Weights of a small audio frame classifier.
Model: 6.24M parameters, arch transformer, norm layernorm, activation squared_relu, layers 6, width 320.
Data: 78125 training examples, 92.4 epochs.
Rows from block 3, named by matrix and row number. Rows with one number belong to one neuron. Each number is 200 + 30 x the weight over its row's rms, rounded and kept within 0 to 999. All counts start at 0.
# fc1: MLP up (model.blocks.3.mlp.fc1.weight, 960x320), inputs 160-319
# fc2: MLP down (model.blocks.3.mlp.fc2.weight, 320x960, transposed), outputs 160-319
fc1.337,195,250,158,219,188,193,210,168,261,162,226,196,257,203,182,222,218,201,232,237,221,197,158,168,245,154,151,149,181,192,193,215,227,204,251,234,186,187,203,171,202,230,235,192,131,130,223,212,203,202,214,200,189,231,218,204,209,248,166,140,248,231,190,188,199,199,186,190,183,175,169,141,240,200,222,194,200,205,221,191,212,218,194,240,260,195,184,259,234,133,177,197,282,198,156,179,135,201,184,185,211,199,198,229,176,207,215,196,181,221,263,122,152,166,215,258,157,141,201,157,222,199,234,216,185,206,266,177,241,181,187,235,221,180,168,184,172,206,258,205,194,190,186,203,192,169,196,249,139,174,221,216,183,193,213,176,216,234,220,199
fc1.338,265,212,178,194,234,195,247,215,207,192,185,195,205,187,181,205,200,118,186,184,146,202,204,244,209,176,171,181,216,196,237,185,252,196,189,241,227,196,185,160,187,226,205,187,188,168,222,253,163,210,149,193,190,221,179,244,235,243,184,188,210,164,239,156,209,247,207,224,154,215,210,198,216,264,209,233,229,236,223,194,201,191,144,263,217,157,186,244,198,219,158,189,206,181,158,188,151,225,171,174,213,205,214,210,144,183,220,174,178,205,285,194,202,239,188,200,189,189,180,166,231,211,162,220,194,195,246,197,204,238,137,160,193,233,173,235,189,151,203,214,144,195,207,232,178,215,163,189,180,236,208,203,188,284,192,171,241,189,238,229
fc1.339,269,172,196,210,237,188,173,201,236,226,194,259,186,223,232,202,211,273,170,155,218,200,210,213,166,210,213,208,222,147,157,244,246,210,196,252,220,202,175,191,196,166,188,182,162,177,204,159,196,200,138,200,240,180,153,180,158,217,206,236,227,209,242,179,167,181,216,207,205,204,186,236,176,234,181,225,187,206,220,179,177,181,145,240,205,185,220,158,205,207,145,246,244,186,226,243,235,227,225,153,275,191,208,201,237,255,201,176,214,182,244,178,209,168,203,239,151,192,188,198,258,222,201,258,158,167,222,183,179,226,206,192,203,219,179,197,208,141,173,221,242,226,237,165,234,203,143,196,160,210,176,128,198,149,192,195,204,215,209,184
fc1.340,215,209,239,240,173,225,186,199,239,151,210,168,200,232,224,159,222,191,223,178,191,168,178,228,226,200,147,233,255,205,201,227,245,211,220,173,190,219,122,151,204,194,211,198,204,184,174,189,237,137,220,226,215,196,178,177,148,144,211,186,194,184,185,177,187,186,197,196,204,185,177,200,195,214,204,206,182,185,215,202,249,205,193,212,153,201,165,234,192,140,114,200,193,226,188,193,229,180,236,218,226,134,214,252,219,202,235,198,240,184,253,216,168,181,149,261,169,184,189,153,177,211,209,214,129,208,159,178,188,220,217,238,198,196,201,174,203,209,237,184,242,241,220,264,197,190,162,248,164,252,141,227,205,228,166,186,247,211,226,219
fc1.341,214,201,190,216,184,157,212,131,153,221,195,208,167,228,205,242,215,168,199,151,152,188,204,229,215,202,193,214,266,195,189,166,178,171,162,213,192,177,169,223,204,200,186,181,129,124,154,141,225,252,245,150,231,202,226,256,172,184,201,191,206,207,188,181,168,156,135,237,184,152,246,206,146,166,184,115,241,152,178,205,221,191,201,179,243,209,215,261,140,221,220,177,164,206,234,183,233,212,191,210,183,184,230,189,215,198,203,178,210,199,170,251,184,173,199,173,163,181,186,218,253,229,210,144,231,226,235,197,223,193,168,168,218,169,168,169,171,241,182,190,203,183,216,206,232,210,230,240,260,192,140,182,233,225,190,188,190,187,214,222
fc1.342,192,208,168,176,184,207,184,214,223,186,190,187,159,172,209,184,219,185,214,240,199,185,165,213,245,164,91,213,188,252,165,194,189,194,223,154,200,197,293,198,206,195,207,221,197,197,159,177,218,200,216,163,175,230,193,214,194,165,201,148,245,243,206,163,171,218,177,246,227,190,223,134,205,210,158,178,151,197,210,184,223,212,224,199,201,181,224,168,185,161,230,160,166,186,184,203,147,182,194,185,172,201,169,218,179,188,229,180,187,166,225,245,187,205,178,183,227,189,150,208,198,127,190,177,182,249,216,230,198,165,202,187,222,217,164,193,167,212,198,113,204,237,192,164,218,115,160,194,195,159,239,210,189,242,200,172,169,236,165,233
fc1.343,145,250,170,175,164,177,277,223,215,223,191,149,233,191,178,220,214,198,190,199,217,156,211,233,199,169,273,180,231,196,211,193,232,164,208,165,168,193,189,172,280,191,215,188,189,181,205,216,197,159,117,184,201,216,212,184,192,206,118,124,190,183,244,176,222,215,152,265,181,222,202,218,199,194,230,233,236,196,177,189,172,199,210,231,207,205,199,219,187,145,158,187,148,187,235,210,183,193,148,235,181,194,176,158,139,184,245,250,191,222,246,243,166,199,202,209,210,246,185,164,204,206,174,185,157,206,226,208,132,231,185,209,216,175,205,219,204,185,185,236,168,212,216,184,164,183,186,252,246,158,176,235,169,181,216,245,195,162,189,296
fc1.344,205,193,190,179,198,211,208,163,188,205,181,166,210,187,186,202,226,238,200,190,189,183,197,167,217,194,180,254,276,137,228,214,184,220,238,272,198,192,212,170,253,190,208,166,118,155,173,201,156,150,176,199,259,229,186,166,225,215,188,210,163,174,218,211,210,186,205,182,208,240,186,192,226,218,210,194,167,142,176,174,203,193,149,192,253,213,283,219,221,205,182,203,219,190,226,249,254,223,218,243,207,214,260,205,201,222,173,163,217,139,214,245,190,161,227,254,207,182,168,211,233,224,243,195,199,192,240,204,204,244,168,165,203,201,181,208,166,176,191,203,163,201,208,209,197,224,161,215,199,183,159,135,188,190,243,239,177,152,221,230
fc1.345,206,220,197,220,175,178,222,207,233,183,174,172,214,207,170,229,213,164,171,194,135,188,194,216,170,220,211,246,213,180,201,223,180,222,178,229,221,178,169,226,182,240,207,233,218,231,197,228,161,216,184,209,199,246,220,235,205,126,206,173,233,174,182,202,213,280,199,168,194,217,169,205,220,225,183,230,196,197,190,209,152,262,161,197,182,150,206,227,229,170,228,205,158,218,186,184,165,148,242,158,176,202,188,240,212,173,236,149,190,182,227,180,227,175,252,163,193,190,180,219,191,171,153,155,217,187,211,262,232,230,150,231,216,168,198,217,145,217,185,201,146,161,176,231,202,166,180,153,170,202,183,209,198,199,248,188,177,222,185,235
fc1.346,228,166,198,261,187,144,221,169,185,190,167,243,150,168,229,195,231,187,204,172,196,188,212,182,247,252,193,237,172,176,178,198,249,202,220,170,194,198,255,166,180,204,212,184,176,171,166,233,235,206,173,190,229,212,212,226,160,186,201,229,219,162,205,165,194,247,171,255,157,200,212,215,201,223,196,202,229,230,180,175,216,183,200,231,205,209,170,228,205,162,207,287,252,179,139,148,156,166,205,181,198,202,232,192,206,199,203,202,208,191,226,210,252,177,147,221,233,197,255,164,151,226,181,184,154,193,234,164,191,147,240,145,212,205,233,195,225,216,195,201,182,203,239,201,197,244,207,215,175,185,170,192,225,206,149,240,157,166,180,218
fc1.347,193,246,202,209,224,211,181,207,201,202,185,191,202,199,226,194,215,214,249,224,140,165,177,247,190,257,190,143,239,217,178,222,224,182,193,233,234,206,224,210,251,211,215,182,162,180,228,184,227,198,198,236,158,236,201,225,190,187,154,255,245,156,185,171,208,243,176,147,149,183,165,198,208,203,201,206,210,170,216,219,208,227,143,229,179,220,207,205,213,168,166,199,124,169,236,156,243,211,248,173,224,216,185,173,176,173,245,187,228,149,252,193,238,237,170,244,163,190,229,231,172,193,185,177,195,176,206,238,251,214,236,203,246,164,203,218,156,193,198,173,149,191,178,176,203,251,161,174,208,146,124,197,240,253,199,171,225,194,206,193
fc1.348,232,257,214,195,215,160,186,168,201,229,240,187,196,238,250,203,223,192,237,189,151,184,188,208,170,184,182,188,181,206,203,235,210,192,187,220,217,225,187,268,206,247,174,168,212,154,200,215,198,208,204,205,173,233,235,175,188,196,154,231,228,166,162,169,242,205,211,189,205,160,210,163,228,219,158,184,199,184,238,240,193,198,143,234,166,188,226,218,192,195,146,227,189,207,218,193,267,207,199,223,236,145,209,151,187,241,220,197,214,215,238,238,237,182,136,224,214,218,249,242,257,212,203,213,166,202,187,191,164,179,249,188,194,226,164,260,151,157,232,181,197,174,170,196,259,237,153,244,224,269,178,175,202,186,191,198,222,152,205,186
fc1.349,221,197,191,179,255,213,236,199,175,207,249,210,211,199,213,195,210,86,214,233,236,221,186,190,178,241,182,253,202,195,215,217,271,202,190,205,185,219,256,209,192,161,201,224,181,208,205,226,216,211,175,229,183,256,137,181,184,166,117,189,234,238,204,173,176,231,221,236,152,169,186,166,216,187,187,199,211,183,217,212,142,139,200,199,182,184,150,254,182,188,194,208,232,191,160,242,212,157,226,196,206,195,171,170,183,164,186,230,173,166,235,190,180,267,202,208,216,246,150,180,183,202,187,196,163,255,245,158,152,191,244,191,236,279,189,191,193,238,191,233,184,210,206,212,287,201,226,226,221,160,199,194,253,211,183,197,218,192,163,197
fc1.350,176,184,233,210,211,220,223,131,184,169,226,197,223,183,204,162,216,208,206,198,216,154,160,158,256,208,170,144,200,164,195,237,205,187,281,173,186,168,259,242,275,196,219,218,193,214,214,192,189,206,166,171,180,226,168,220,177,201,167,238,190,200,199,154,215,164,165,225,187,194,208,185,209,173,226,189,168,170,166,190,216,196,189,203,212,182,238,243,210,205,208,187,203,209,243,166,202,190,199,170,190,200,194,140,174,193,194,231,171,131,236,231,248,185,223,217,206,203,218,234,249,229,220,167,252,192,278,178,215,246,219,166,219,155,183,203,236,232,196,160,220,202,161,204,188,206,218,246,232,167,186,186,205,179,254,255,188,222,190,243
fc1.351,215,191,219,219,249,107,208,191,224,176,162,219,236,212,216,194,211,159,171,224,200,212,264,217,195,172,235,197,189,150,199,204,189,209,209,164,160,185,222,149,231,195,199,201,159,168,171,200,189,201,234,173,190,199,249,217,188,168,187,222,205,211,195,198,162,231,204,198,205,225,255,194,200,207,182,222,209,203,189,201,205,214,159,191,218,140,195,212,180,237,222,211,196,247,172,240,188,181,170,134,218,174,169,238,188,187,240,181,170,258,199,216,216,251,200,173,142,215,168,206,215,245,191,205,206,249,221,184,212,223,210,241,236,196,174,230,226,227,215,195,217,161,242,238,187,171,180,153,184,234,236,187,161,185,214,212,216,203,213,182
fc1.352,249,185,157,188,214,222,203,198,205,155,184,163,178,263,183,158,200,197,186,219,213,221,180,229,215,232,154,184,255,237,220,192,228,165,173,152,209,192,193,181,230,263,262,182,182,111,192,162,227,209,258,168,223,207,215,253,148,227,211,183,196,213,174,215,212,240,236,202,184,189,238,178,167,260,181,156,158,144,186,152,238,225,199,222,218,205,183,174,171,203,247,218,194,161,206,146,217,154,184,196,160,205,251,189,208,161,174,234,201,162,197,256,171,230,228,177,192,256,212,140,263,206,220,200,232,237,209,204,201,196,212,142,223,209,221,222,205,202,252,145,202,256,175,176,228,171,242,163,203,173,233,167,187,256,221,150,211,216,172,181
fc1.353,217,175,200,191,149,202,177,196,264,179,246,252,155,198,184,210,201,253,183,212,208,180,149,243,242,166,188,224,160,222,242,191,182,166,187,199,205,112,216,194,193,244,245,221,219,226,142,160,131,135,178,187,150,173,172,157,142,189,210,245,180,282,210,168,198,177,199,180,202,152,191,197,195,218,200,194,155,183,153,228,200,238,194,227,228,188,235,147,145,169,204,225,174,224,197,251,225,201,211,194,209,204,193,186,216,236,229,183,201,189,185,244,236,224,171,214,197,236,246,219,193,239,233,240,165,254,181,204,207,167,188,211,233,277,196,202,182,166,173,119,201,246,177,218,178,193,212,198,210,215,156,188,186,179,165,239,214,186,192,187
fc1.354,168,180,178,197,217,186,203,155,209,105,238,187,205,202,237,218,226,138,174,189,184,174,196,229,172,233,229,209,187,196,243,200,220,183,180,236,190,149,193,205,172,166,173,240,216,242,161,160,249,218,218,214,230,189,235,185,182,153,254,183,195,214,216,222,221,209,188,227,175,194,235,192,206,225,232,202,217,213,218,219,210,201,189,174,159,213,212,223,174,156,177,237,194,167,156,203,262,243,217,225,177,211,179,211,215,101,211,200,233,198,204,170,195,234,188,162,208,253,141,156,185,186,133,231,148,266,178,251,201,187,189,201,219,189,175,207,223,208,178,198,225,219,175,157,207,216,195,236,178,252,179,205,244,210,178,162,172,180,214,187
fc1.355,165,242,197,192,200,155,228,192,175,186,175,212,191,190,198,155,224,150,182,265,214,206,158,238,185,240,196,184,204,184,197,192,228,179,215,234,198,203,209,229,184,204,160,210,215,184,235,243,196,161,163,187,215,192,211,189,182,213,160,239,184,215,257,170,220,236,237,251,201,222,158,207,196,205,240,160,188,204,201,205,242,214,173,193,192,166,157,222,199,155,204,200,217,188,186,149,198,169,255,154,263,179,218,256,225,193,251,205,233,232,226,250,223,219,142,247,163,217,170,186,206,217,185,224,214,188,227,183,254,247,218,175,192,158,212,192,179,237,233,185,165,197,210,251,217,208,178,214,182,195,170,202,206,216,184,171,230,193,221,220
fc1.356,184,237,222,160,230,193,139,225,225,207,199,240,187,229,192,253,218,186,220,203,200,210,202,203,223,251,168,185,185,255,174,228,194,190,168,233,198,211,169,168,195,202,155,241,225,191,186,148,166,187,223,213,226,191,212,228,170,106,220,186,192,220,191,216,152,205,293,184,211,241,195,149,167,199,146,172,235,220,183,216,170,198,181,218,184,202,179,175,180,169,216,262,210,193,220,158,220,165,195,172,195,110,184,235,217,189,191,209,210,247,239,231,252,214,200,168,236,174,209,226,188,191,148,226,180,217,188,194,222,226,218,218,215,212,184,210,174,185,158,220,209,231,265,218,154,145,160,180,202,199,204,171,174,204,199,194,215,182,255,202
fc1.357,187,223,215,187,161,240,215,177,183,178,182,155,221,184,208,193,194,160,193,196,224,155,191,233,203,194,205,168,191,172,229,240,207,169,210,212,197,156,276,233,241,200,240,176,200,200,142,208,215,176,228,157,184,221,238,230,186,186,188,221,225,232,219,147,187,204,203,234,205,244,201,168,249,196,187,213,170,199,186,193,191,187,194,176,207,202,195,199,192,167,196,199,227,204,239,216,225,203,257,182,170,173,215,139,178,147,251,159,162,119,157,184,267,200,189,233,174,267,189,205,181,259,248,207,113,191,247,221,221,267,141,230,226,153,172,215,219,194,208,164,208,199,185,153,229,205,174,181,171,166,204,201,192,204,201,249,143,179,206,250
fc1.358,218,184,209,244,223,218,151,151,250,187,225,217,204,175,213,233,227,183,210,161,170,204,238,227,144,111,186,186,200,232,208,194,181,152,158,214,183,229,196,198,203,192,208,203,187,214,161,217,200,211,173,160,248,194,191,212,237,194,180,181,144,190,149,185,179,263,205,161,175,219,195,146,235,181,172,194,214,200,178,156,126,202,189,227,179,203,203,147,187,240,249,171,229,203,238,165,195,183,174,213,191,241,184,221,225,220,223,238,221,213,202,195,244,195,230,196,154,209,225,231,220,166,216,213,251,212,158,173,166,164,202,139,164,246,150,206,202,247,207,216,200,149,171,225,238,212,173,223,145,256,241,149,234,233,187,203,219,225,199,197
fc2.337,208,189,229,177,171,190,200,160,229,220,194,191,204,247,212,198,213,218,201,216,199,187,170,177,176,165,245,250,203,227,279,210,171,245,181,175,157,176,199,206,245,210,220,225,166,163,200,117,197,156,154,208,191,194,252,202,211,224,185,236,217,164,153,190,228,136,174,163,197,213,179,189,223,196,216,261,198,178,222,247,158,264,270,211,178,199,199,180,188,149,194,170,168,171,178,217,172,188,220,183,194,247,178,143,215,220,172,199,261,211,165,157,175,208,165,197,200,171,197,186,167,216,182,197,198,205,174,244,202,197,279,203,219,197,224,148,297,211,162,208,229,182,184,200,125,235,232,161,238,203,229,154,230,180,197,221,188,182,165,211
fc2.338,223,218,187,184,227,201,207,181,188,213,228,242,208,165,215,206,179,207,205,163,208,214,205,272,230,193,169,148,175,273,200,259,197,233,220,189,242,180,172,184,224,237,204,187,246,172,150,172,210,223,135,161,242,180,145,222,189,196,254,212,183,164,182,193,230,230,310,217,202,231,167,191,170,181,198,210,191,227,201,137,245,179,189,227,225,167,230,196,203,228,225,138,196,264,197,179,153,193,197,167,217,201,240,134,223,218,204,219,160,218,160,219,187,142,177,199,248,206,194,215,225,210,171,177,166,206,197,194,216,184,225,145,187,204,178,209,192,214,127,158,244,261,193,172,221,222,154,210,212,194,205,193,165,198,195,195,209,155,198,140
fc2.339,247,193,170,202,179,205,176,206,221,165,197,190,221,194,193,221,221,202,183,186,203,205,203,213,203,230,216,151,269,198,230,226,237,232,207,204,224,225,121,227,179,169,155,193,155,144,163,169,210,247,228,176,233,161,199,227,229,198,233,255,176,181,197,156,171,211,135,170,218,199,218,148,148,193,207,172,229,195,228,190,182,208,175,201,216,194,228,191,237,256,200,209,233,175,202,196,241,209,166,263,248,155,227,215,217,228,149,160,152,193,156,232,163,134,142,252,190,158,213,184,241,287,156,223,212,230,230,176,242,172,224,188,198,178,179,191,188,164,194,213,252,202,168,192,192,197,216,213,159,207,191,213,197,235,249,213,226,237,259,149
fc2.340,207,190,205,213,172,199,204,263,193,148,224,199,212,159,162,232,225,168,238,201,201,177,255,181,125,179,245,174,160,180,216,220,195,258,170,187,202,186,243,209,194,241,192,236,143,162,193,196,203,210,246,202,227,183,236,180,212,217,181,189,179,204,184,214,199,158,140,183,262,160,238,178,225,172,224,209,214,214,214,256,179,228,226,203,214,208,235,176,239,154,238,126,216,211,236,183,198,139,187,196,172,169,186,158,215,238,154,207,217,224,207,171,186,167,203,222,182,181,153,179,181,183,249,184,223,204,215,223,190,181,241,195,218,146,172,169,247,210,245,299,257,162,255,222,167,215,210,227,193,199,208,213,200,187,184,164,169,193,201,239
fc2.341,177,191,210,190,196,193,197,211,207,251,182,247,224,202,131,199,139,152,214,195,186,193,239,225,173,178,238,196,175,199,215,224,179,165,190,181,203,260,202,184,203,167,153,207,257,224,184,210,199,141,214,198,161,207,185,217,250,179,213,208,219,245,212,227,191,156,159,192,186,176,166,160,204,228,210,212,221,221,204,238,196,181,300,232,209,196,155,212,177,251,202,249,205,196,240,231,200,153,231,244,260,178,170,219,231,270,194,235,216,194,173,209,239,162,228,219,205,208,157,227,190,196,247,182,160,175,187,262,164,185,191,205,177,175,164,223,203,200,218,200,220,158,169,258,167,184,270,214,177,234,246,279,250,189,212,207,196,166,169,128
fc2.342,228,189,185,186,156,205,243,198,198,223,152,162,168,188,172,159,189,196,206,175,199,179,264,238,127,282,235,175,254,180,203,253,201,207,178,199,231,182,165,281,205,208,248,141,199,218,196,216,199,180,225,174,218,201,262,262,179,203,158,275,223,167,200,274,198,183,203,188,197,266,159,203,191,235,180,190,222,193,212,225,210,223,203,166,196,191,187,172,214,193,179,209,243,173,224,237,158,139,207,180,202,218,180,206,207,205,245,187,184,214,189,211,237,176,223,208,186,171,164,193,205,143,251,198,210,143,181,238,158,163,199,169,148,165,248,198,215,211,203,173,170,216,223,218,176,209,243,175,221,196,181,115,211,201,155,252,228,180,223,175
fc2.343,130,240,196,176,161,200,189,195,244,225,182,279,158,164,199,162,199,227,152,201,201,225,252,208,166,220,206,213,252,235,180,221,223,218,233,167,217,165,219,196,181,202,238,221,212,173,159,185,195,232,210,168,156,236,189,175,259,200,160,163,239,163,171,173,189,131,251,167,197,197,217,197,185,163,215,229,216,181,202,260,164,190,190,191,164,212,275,185,259,180,206,174,176,232,166,184,164,185,165,250,233,175,209,172,209,190,203,230,207,186,141,249,165,209,262,264,196,167,177,151,202,220,171,180,208,228,254,212,216,251,193,196,188,192,190,209,187,208,211,145,176,196,124,253,181,207,179,165,190,224,214,195,219,183,215,181,197,193,235,211
fc2.344,245,207,191,161,225,222,221,171,209,195,223,240,231,202,225,209,152,204,181,190,200,209,176,194,205,165,271,223,217,171,218,162,170,199,214,183,174,196,196,226,205,201,153,227,169,223,190,196,158,218,181,228,192,203,200,237,281,205,178,209,252,182,270,185,189,214,156,234,177,244,213,237,207,215,241,148,247,203,167,214,145,217,221,198,209,188,233,208,206,200,174,163,173,245,226,224,192,161,211,271,166,241,166,206,173,208,205,204,217,188,225,178,144,176,226,214,203,129,241,189,202,213,178,240,186,183,234,199,188,152,172,149,259,233,206,193,211,171,268,211,165,216,239,195,272,176,210,243,195,224,179,161,192,226,152,240,171,184,185,169
fc2.345,212,201,203,193,212,226,224,165,171,203,167,184,234,168,155,179,79,193,189,215,220,219,164,191,229,219,219,211,202,226,155,160,195,230,153,167,187,174,176,152,236,258,183,245,202,175,203,121,235,157,216,215,203,199,169,168,175,201,192,193,172,228,197,247,250,187,227,226,231,183,224,215,191,165,222,194,198,206,222,172,151,247,268,211,171,213,235,204,237,229,226,151,190,183,208,180,198,155,221,165,162,260,152,203,223,196,139,231,224,165,193,168,198,180,185,248,262,165,141,204,204,179,206,144,160,220,208,163,186,233,228,153,234,176,164,183,267,228,149,210,247,210,215,244,190,219,176,232,235,196,206,233,173,214,201,237,222,180,213,188
fc2.346,152,170,220,195,182,214,139,215,207,184,246,213,171,261,187,227,171,219,176,220,201,196,194,170,205,163,224,193,197,174,184,186,136,231,197,216,277,235,187,237,234,174,190,201,181,232,207,206,261,180,260,244,210,168,211,177,198,226,196,202,217,145,184,172,180,158,211,170,207,213,198,235,192,183,193,241,196,190,236,203,168,226,185,187,185,248,182,211,263,177,182,213,137,154,230,226,186,179,191,246,254,193,234,152,115,190,180,213,240,157,183,204,145,178,170,200,188,146,181,171,140,190,217,161,170,185,194,187,184,183,213,237,196,194,215,194,242,233,169,218,269,234,204,146,195,188,138,192,151,207,159,166,222,260,225,196,195,181,188,163
fc2.347,243,177,210,151,135,222,225,226,245,203,235,197,243,163,190,207,192,171,201,164,228,256,252,257,183,247,214,228,208,163,196,180,203,165,175,179,218,198,192,251,179,201,181,219,212,191,172,166,184,184,227,187,209,191,285,178,222,200,179,193,174,189,166,230,198,212,238,157,226,177,226,182,177,190,212,189,167,176,186,201,213,224,189,162,257,175,147,233,203,175,135,225,184,216,269,216,175,194,223,245,198,201,241,216,224,208,202,239,192,266,197,206,204,185,178,155,204,156,174,194,190,198,191,150,205,163,184,214,184,216,180,194,224,197,228,290,211,177,152,256,207,188,126,195,228,194,225,220,217,242,183,113,212,224,216,212,169,248,203,196
fc2.348,233,194,175,234,130,231,237,199,197,262,212,190,184,174,212,236,148,189,167,208,212,227,267,249,230,223,205,214,219,148,169,184,201,223,187,214,249,180,159,224,190,189,168,222,220,231,193,163,219,195,213,179,206,190,227,186,224,228,217,226,182,207,144,197,257,200,211,168,203,139,231,214,221,211,264,186,189,198,220,167,197,223,192,168,207,197,202,214,185,162,199,225,208,137,253,188,260,183,201,232,175,168,235,222,227,240,233,215,195,179,191,214,200,213,206,173,184,151,186,202,175,200,205,144,192,192,215,204,226,246,228,187,181,169,193,245,187,199,205,263,191,214,153,173,219,160,236,264,232,252,214,195,210,173,190,219,152,196,205,181
fc2.349,209,214,202,196,222,182,204,241,168,219,218,200,191,167,188,197,140,216,220,165,197,216,170,201,196,222,245,165,177,217,174,226,198,158,166,244,160,167,162,203,166,226,151,282,217,163,185,196,159,209,192,202,174,181,262,156,253,205,186,176,212,174,227,203,216,171,207,179,234,212,200,168,205,216,157,222,158,209,204,199,265,210,220,183,183,192,182,220,170,159,162,207,182,245,222,237,209,186,172,272,199,192,213,193,202,234,193,198,274,237,220,148,185,132,182,128,220,185,142,254,210,201,217,208,221,149,168,199,237,166,205,186,240,158,152,217,201,204,247,163,180,126,186,162,181,206,165,253,206,210,231,180,207,146,235,181,194,209,223,207
fc2.350,224,224,193,181,227,216,192,273,131,209,228,168,199,159,156,234,207,230,116,189,212,249,199,178,220,186,245,198,156,213,244,242,221,218,239,217,197,228,206,236,232,207,229,209,210,230,176,166,181,157,170,195,146,205,227,180,222,199,243,194,186,226,153,172,215,163,203,169,172,207,182,218,206,186,222,210,264,189,161,174,168,188,187,163,212,236,226,172,206,194,168,148,161,230,216,265,187,189,206,245,188,205,160,157,177,204,164,183,208,206,196,144,193,161,196,229,190,206,186,232,203,179,266,165,187,142,176,273,201,192,135,191,233,204,213,215,169,136,203,210,169,173,206,133,239,188,251,219,233,252,220,135,173,223,217,214,167,217,193,209
fc2.351,215,251,182,255,171,165,202,215,190,187,163,183,214,155,161,163,231,124,151,149,130,233,245,202,251,228,179,164,229,207,195,212,242,226,143,177,185,191,196,211,181,202,240,198,156,175,120,242,151,207,221,204,176,213,185,269,229,180,234,184,231,224,173,223,238,220,228,207,204,205,227,221,165,211,219,221,185,183,185,226,248,172,254,168,184,160,207,170,210,225,165,203,229,199,190,194,223,161,229,190,196,180,193,170,235,194,168,176,175,208,261,224,208,227,202,196,184,157,203,180,171,195,178,178,188,205,192,233,186,209,195,231,199,206,222,286,169,166,279,165,239,187,199,205,204,174,185,220,210,163,270,183,167,204,221,179,224,234,242,166
fc2.352,235,193,190,217,232,142,195,122,204,210,201,190,193,219,171,255,243,191,214,159,211,217,220,115,224,186,212,239,185,217,200,207,204,227,165,173,180,191,238,223,202,222,165,174,144,243,231,217,211,215,241,200,179,194,182,172,242,190,241,185,217,199,177,167,137,143,147,203,177,221,225,245,194,245,229,230,237,184,187,142,198,162,222,193,223,177,194,236,193,199,229,190,158,197,211,238,172,170,204,220,163,180,164,220,220,226,206,205,232,216,186,215,219,190,175,190,194,266,220,198,227,169,209,205,232,134,176,153,223,207,200,196,253,164,224,202,218,180,215,157,252,226,208,182,297,212,161,171,264,220,234,226,238,118,199,243,223,259,199,270
fc2.353,184,203,200,204,191,159,182,229,186,146,197,259,173,197,148,170,163,164,201,193,219,232,168,186,207,222,196,168,180,195,212,181,161,252,186,197,189,264,173,211,207,162,179,216,172,184,255,239,229,212,181,149,227,209,177,212,189,219,203,159,256,230,241,209,247,201,209,220,213,191,155,275,159,170,182,221,203,230,186,153,207,155,258,181,191,171,187,202,216,219,166,165,143,183,181,215,173,176,205,173,165,228,246,157,222,194,199,249,223,225,173,217,208,159,227,194,232,193,222,123,183,192,194,196,166,230,200,189,198,204,191,222,190,212,191,164,202,174,199,155,200,160,210,161,206,183,186,216,186,191,214,209,257,192,215,151,186,245,180,177
fc2.354,228,215,157,220,201,242,223,214,180,247,238,189,212,192,147,259,119,181,210,183,183,204,206,194,211,164,225,237,215,155,144,259,206,252,212,188,195,192,195,203,192,164,185,220,208,192,175,268,197,166,214,223,190,176,217,189,182,162,167,181,211,231,165,186,194,177,294,199,244,158,193,183,202,243,214,221,228,180,174,219,211,156,243,181,223,212,222,251,174,238,197,214,201,206,248,224,201,137,181,204,202,153,180,182,217,177,206,186,227,237,150,176,202,165,184,194,198,216,248,252,198,158,236,177,247,188,241,155,164,205,190,168,152,202,176,246,169,197,203,214,149,230,217,211,198,229,246,225,228,202,189,233,210,164,187,166,182,181,149,184
fc2.355,214,188,265,222,169,130,198,246,171,162,216,175,235,201,208,219,161,183,217,185,172,220,194,270,194,185,212,208,207,177,214,224,189,200,168,211,183,185,187,187,214,212,128,220,199,192,153,218,199,171,244,181,238,193,221,235,230,160,274,209,158,213,173,176,197,160,196,237,211,200,222,215,220,195,232,184,144,228,215,219,208,256,208,136,191,248,195,220,182,229,197,216,209,198,227,205,242,231,134,230,151,171,203,172,238,212,153,161,168,210,171,208,193,183,174,157,197,166,142,198,217,201,210,161,169,184,203,176,218,154,219,202,230,194,193,263,181,163,167,205,195,217,239,179,192,226,183,167,226,202,244,187,209,205,171,187,213,187,207,139
fc2.356,193,174,270,161,192,220,225,239,231,209,161,267,194,205,231,203,186,203,219,193,192,232,212,189,153,192,218,213,225,243,246,168,178,184,250,236,227,244,218,250,226,129,153,144,192,217,213,199,237,182,242,192,182,175,167,188,214,196,200,173,247,221,222,157,139,172,226,171,147,231,178,261,194,226,224,178,155,227,221,215,187,177,203,203,215,260,151,204,231,264,246,219,215,227,192,211,202,167,243,181,217,194,163,270,181,186,198,194,161,229,198,218,197,213,177,251,181,172,231,191,182,184,227,202,188,170,156,182,212,198,148,183,182,161,244,161,206,196,207,225,214,218,181,185,227,224,201,171,166,185,184,227,205,199,220,193,249,247,198,177
fc2.357,189,211,242,187,174,182,222,227,207,206,160,181,197,223,155,182,211,227,168,177,222,232,240,198,189,218,288,159,254,210,165,210,206,233,165,193,243,171,191,203,181,184,204,158,172,181,192,232,190,176,210,163,207,176,187,163,229,211,227,224,192,220,186,191,152,167,176,173,159,196,202,226,197,220,166,215,198,201,152,172,177,191,191,204,229,201,213,219,221,264,158,175,206,210,222,241,218,236,172,223,163,199,168,193,192,203,164,275,168,203,187,168,185,196,169,204,189,236,235,133,211,233,201,172,238,178,194,155,244,176,192,253,214,214,219,200,167,154,220,156,169,185,180,213,259,217,186,274,222,232,217,122,204,211,263,196,160,214,233,176
fc2.358,203,193,198,191,218,223,192,154,234,230,275,203,237,221,174,183,191,215,157,205,174,204,164,174,221,241,209,201,215,178,243,222,220,203,198,184,179,200,194,198,217,151,268,205,229,242,169,163,196,174,209,154,181,212,225,199,220,151,168,128,224,205,199,177,206,165,241,176,215,164,220,244,213,169,219,176,201,253,226,206,158,216,208,171,156,205,266,171,218,180,179,214,200,168,184,208,193,174,168,166,187,237,182,177,217,228,245,216,249,223,195,241,167,205,243,241,205,175,189,226,161,151,165,217,206,243,162,211,210,210,216,258,208,252,236,172,202,236,205,150,174,188,207,215,107,188,226,146,207,188,226,179,156,206,210,249,120,211,203,222